Weights of a small CTC audio transcriber.
Model: 14.6M parameters, log mel input, arch wavenet, depths [14], widths [384].
Training: adamw at rate 0.0018, 6700 steps, batches of 128.
Data: 78125 training examples, 11.0 epochs.
Rows from block 10 of a small CTC audio transcriber, named by matrix and row number. Rows with one number belong to one channel. Each number is 500 + 25 x the weight over its row's rms, rounded and kept within 0 to 999. All counts start at 0. Numbers have three digits each.
After each channel's rows are labels from the 100 clips, of 14976, where the channel reaches its largest size: "responds to" is what is common among them. Only what is clearly more common there than usual is listed. The data: single English nouns, adjectives and verbs, spoken by a formant synthesiser in many voices.
# filt: filter width-3 conv (model.blocks.10.filt.weight, 384x384x3, each kernel summed), inputs 144-191
# gate: gate width-3 conv (model.blocks.10.gate.weight, 384x384x3, each kernel summed), inputs 144-191
# out: residual pointwise conv (model.blocks.10.out.weight, 384x384x1, transposed), outputs 144-191

filt.62:467514444495512506528487501535494487486542498510510500488501540548492513463558492476496482489525475488506493483481538508420498515486488517481502
gate.62:485522496487484492549476509512498539459509502454476493534454469495429502468521510489482477495450486485506481486490509506475504485456473445499516
out.62:540500477513496514450513492476531505509512524508502507468507540533548491522499478524474578520485525539514519532504499509534483536492495543482478
responds to: /k/

filt.311:487529506512508482540505567553487508519496482510492498529549504457506489505507531533513496492518514498493515514532503472507489493488530520568534
gate.311:476527504503488483520506511536462495455509498479490500521512462473456492506568550534545489496492513493536518510538484485491528449480497469554545
out.311:515545539497528505511509505498511487505469494493493525510529522485564491518498501507448542509485538513509509512545489484516576471506479524513528
responds to: /s/

filt.70:494487490451453493516512507521479500528516498513509539499505494539546482515506527491512523497522536507463538496477519483491483500515502526511518
gate.70:507508487518509473493472531508498532506468504485501494492566541465525491471546517465492485501485474492506477523458524469489492461462511496498486
out.70:545478497527456460561490519500493530476512519477482476522527490528492530486476507498500461515480467514480503469477548496527469521535484483477475
responds to: /ɹ/

filt.301:512508540505530521466512515495475478553486493516525518466524528528553499538497466494492553499496527488488514529501487530517503519532519546468496
gate.301:528479468547472483515484487508527510463485533452494495531468531495462435481478483532499486485473491492508447494477526489489478502459475490473504
out.301:534481498577447500483499488535514483509534553515530492514502539486508492542508472596508527504511521501494511519505486500498503502499502537475499
responds to: /k/

filt.165:510484553495474480502500480468501481498466522517471496542488446516507497503500500547480504495494478532478513487512506521479470511499460514498506
gate.165:515495481527517484535492473513549573454517524482487519525473528510472500492487507533503469512490510531539464549499522498458509482422500476496553
out.165:503501497508473505542469500475517504473451475458502487511498473464497480467481506486484463477491505475479473494492509519457451475495487482498465
responds to: /s/; /ɝ/; /eɪ/

filt.113:511506498534488501533510532532539507521482514496470492522542506493508523471517501517492479517525478540485493488480549495481488511499497502505503
gate.113:496518468511485485533498517519475518491506509466529488544532479486457504486512522485511462478513489479504480504531499512476506487496480460530541
out.113:495514503518541520502538518496488526494463479520487539476496536550494487491521482490450506476496491499540512514453522484457474476506532509483500
responds to: /s/

filt.239:554489505536546536454520480521514501519505522521519535491504538537522500497472509528512504527490555507526502519484494545491548496494526497497492
gate.239:501509460524514496520488472522504528479488492486479543509521526444476453499479493493515483462496522479476473490488493467522495448464522505531509
out.239:542457514521522514479523505506514503526501526517508523478522522545541493518491531513520535531463568456473519530490510524447561479493506523476506
responds to: /s/

filt.72:487527504492439503537513515505494507492484502486511475540529479504495476514496563521524497471520495508492512489525513474536492463503497508545502
gate.72:507524516516526488503504529523550549495495503491469529528464512515511487473504500531507478517527525535526485529462533478475514461443517470515540
out.72:472504469462484489440481551519457516516496474467501528520502479497503482463496537481528486499488489493425475510477516457512453485490503456509503
responds to: /s/

filt.275:482543517489493534511512492506514524508524500541485532526509488494514503496513511499499495482532491536456509540511479490460493492507520506513503
gate.275:499513507505493459532484502481505532484519531491464493534459488503465503463506518503494446513496468525502498506506541514458506492469457442509496
out.275:523542539515471507467492491495512474497481513503508485529485480491507529523493508470486499474488496537482501487507440474519520471508481482511495
responds to: /d/; /k/

filt.12:497485514458518502505468474491481555503505535498519512536504500505535536478511549494506499541482494513523503552529504509482505480490493524502506
gate.12:485518494526465495508495500530534510479518506495469537512508468462461467476511527553511486473515530505494486529492524471472493461451480496545523
out.12:514489519473493485513507482487500496541532488495485515504523466447538526500493474482537494474479511508452521534479482498484513456481485468520480
responds to: /s/

filt.59:495457553498493480482485525456476462544443508505485466473524475510544538462522538471481495502487461501535511518520511505485533498507480476501479
gate.59:487508485514491478483499471519503512486506507478522495495530507446438480507506503493539491472489542495514487507516496468529499459480507475509510
out.59:484478536496507511514501534480468499490468461471476530467496426458503495490498528499509499512475462496538471517477497493485512475498539483484508
responds to: /ɪ/

filt.81:457546455482484496544506532502532518500558470495482549528455502510468492516539553489546506515524514535526509562516522510502538484522529484554566
gate.81:507499474485495496505508518526532538508527502484483527571508507523479454512485519531535477502477514486486501500503518507515494470477480487511510
out.81:516521500501480531495528493474501498526539528498544503522518511517495524538525515530513536516519545516496516512528506514486492501511482501557516
responds to: /s/

filt.308:544489539529507524472534497527514521484564526533539534522472535482493478506487510545558499501517540497524493485496484537505490516500522507485522
gate.308:483467460485485471501478450496503507478500505464470521491491494464445490479504494481480462485467500465497470454482495477508509445477461469482499
out.308:493508536499500485515521468477517542488517527481490469467467512531476503464452477517503462475489486537490466445473510512495490465502439481476519
responds to: /k/

filt.287:513525503494535524487506502537491518482471492518545509484516530507528512500497525556521509530518511473505524494514472504504492475499490550491524
gate.287:480509436492489485538490496512554494473493475517460530503459509470462465493501536500513482474527542515522493525496521462469511424466487482536524
out.287:487515535504492537517547527498468486562509495525530485438564514492544526508499520540523530510511495473532523531513528515510545518544556530490503
responds to: /s/

filt.144:472515522485472478505480493485470540508496492481484521509487476471489500492513479474484488470494496533484483533484507454523485453463503506519518
gate.144:482488446490514488534498501540522515505519491502491520535504529481480480486501533519515489499513528484533502522509525469504487471499514489530524
out.144:513503522505507464485484505546477486472506504486479452537502492504488478491485468481488469472486471503482470451468476476486447522484505475491502
responds to: /s/

filt.294:504478474520443494493513490508515493497512504526491507521486511480475467522476478482487500471499491472466486475500489474530478486517520472487494
gate.294:488482501483504471516498515534519560477516466468467524523516506461436506497511519509501494470474500507517507530494539487491473462448482487528551
out.294:490507464513490476465514464480532520513483489512475522500465490514478485520496489484490502465533487493473504497537481472483454478495508478545482
responds to: /ɹ/; /ɝ/

filt.132:510515518514497519515530488523535520466507510498471493522456495511465509516477524547507508511513477537528495499491492484511521524476519471515518
gate.132:506490475522475460507492494504528501484502516448476505501487489484449492484521521459477480501455502506481480464490515473511539473462480449513509
out.132:517529513503489491489476483488541531490514521515482488528490529515505515466448473491516500523500513497459494474496520536478479492481432507505514
responds to: /k/; /ɑ/; /p/

filt.123:528496525495502478524512497528510533506496527509495479535470517533494529532517516544505513550499501545514529504527506529486506519502495448501529
gate.123:496507511509484484500483487525469554476493508469500485529513510495474504491492516480492492469491501513513463516486502498509495488474517476535500
out.123:498530543491538504514505498511554484461509518454504544545463499501465481491513477521479477537522492515549470490492512513483480507505479479476569
responds to: /n/

filt.133:531501473512481506481517497499501485485492504482506489504516482498477426478473522511522498486534514486517446486506476504535484475498499507518505
gate.133:493497515521490467503458487518504533477462490485457493493544511450467489474489505525476485485455496507520463535474518455491494480436490495515513
out.133:488494479497541493440508503500540518492539488520525512511468535494514490521491507485522535499501529509539503506510500474510519476475532496515542
responds to: /ɹ/

filt.285:498518483510463539505523497529492475488505506521501513531481480498460481507471506523537532491498496473479507479499476497528471534533504512497505
gate.285:498509465493466517529479469491484514467490482468484472530498505451453505468501501484515471431489484528500449511473530460504460490480523491506533
out.285:472498500501511521505531492491506488517511512525513515494472542505450499509522503514522498503526488526584529536508499450514492505500542518500554
responds to: /ɝ/

filt.127:498483550480475454512468497471492531484504562488498473536470500516533544478487525480474499557496463538492483499545461535489511535500474488508473
gate.127:491534495532527500513503535524532525521512507513487535534522504498476489472539502514518468512500513512507506517502532489516520454474508489535528
out.127:509531525508453474537500473520516561496533512462509483535462486465461512515505532516522502506497462534523513513516497510555431487512544474528534
responds to: /s/

filt.246:532496509513508531475514499488522460559520530537520534504514543516537455486445438486498504497506566510481515473452553489496536503503521539463488
gate.246:515499500517500481550509501509556554472568510523476537549468533508482466506466523546531467478523508541527485511486554471513514478474521486549539
out.246:526523561505506508453489503508498499486493478522482513487481529497501499511471486472463470480466495538473512476480507513505485529507512481491474
responds to: /ɝ/

filt.309:510499532466466532511490492502482539506511492510528503524494497524493517480524539533502512471527499480538501488528527554473442516496497503508511
gate.309:496504500506517509532475484496525564498528521488522519523505548512515505466512531514499489500510489528520454548484531514496518490475500500529558
out.309:524513514514467513519504547480511519503484506520517490497561458498531514528505551523548531513511532545520544501509534508509502489493518531543530
responds to: /ɝ/

filt.257:502507546506486505495491503505485479523462522512486492488471467464510541513455468510481530520480525518493519508521512481511517526497510488475463
gate.257:499535524544517489579518536536522534521527519505494510538518515514473505512553507540508483502545485516531502528524561508483537514508503474530552
out.257:522494469546472493520476472491476512471496509490481464465454502487459506494490483518493482504454485520513485491487493507505472497495490473450514
responds to: /s/

filt.244:562484533564510538452516497528504500534479518533523507500515494491503486509463475536513511514494528478480491526505449559481469525501508506491476
gate.244:501488483508497474513503501520516500465516506471493523516489493485475472506542527504506502506465519456522499507498506476481490490449487457491522
out.244:518486537528471476506498492475493500460497482488484474482517492498491505486555500521509480467463475493503490516477520491518544451484464477458506
responds to: /s/

filt.354:467498502468520500476438495477475481505485513468517488483499449475486549477536481485494504534453503501513482492502475507503488510502483509476485
gate.354:513476526514464496498479523506512509502465485459469491503504483482451479462530511544506491497480525491535497490485539498494463504457478489502518
out.354:555488551487505471477500527503539490495454526514477479534511500498546499522535503508513561552485545567516516505481496521542524493472530507484540
responds to: /s/

filt.156:518520521529483479504519515534488474547502536545499490519531507490508538515555512518495538545498509489447562476543494539509506542518460488505503
gate.156:481542492514459519510460530525496527470526486470500524519519497455497475492507562532567511496521538524545463558497484465566496491494551505557530
out.156:507524521533511511463479509531491519497444480474486524480531495505485490496512472504468535517476523507515495542522490499480488459488470527521514
responds to: /ɝ/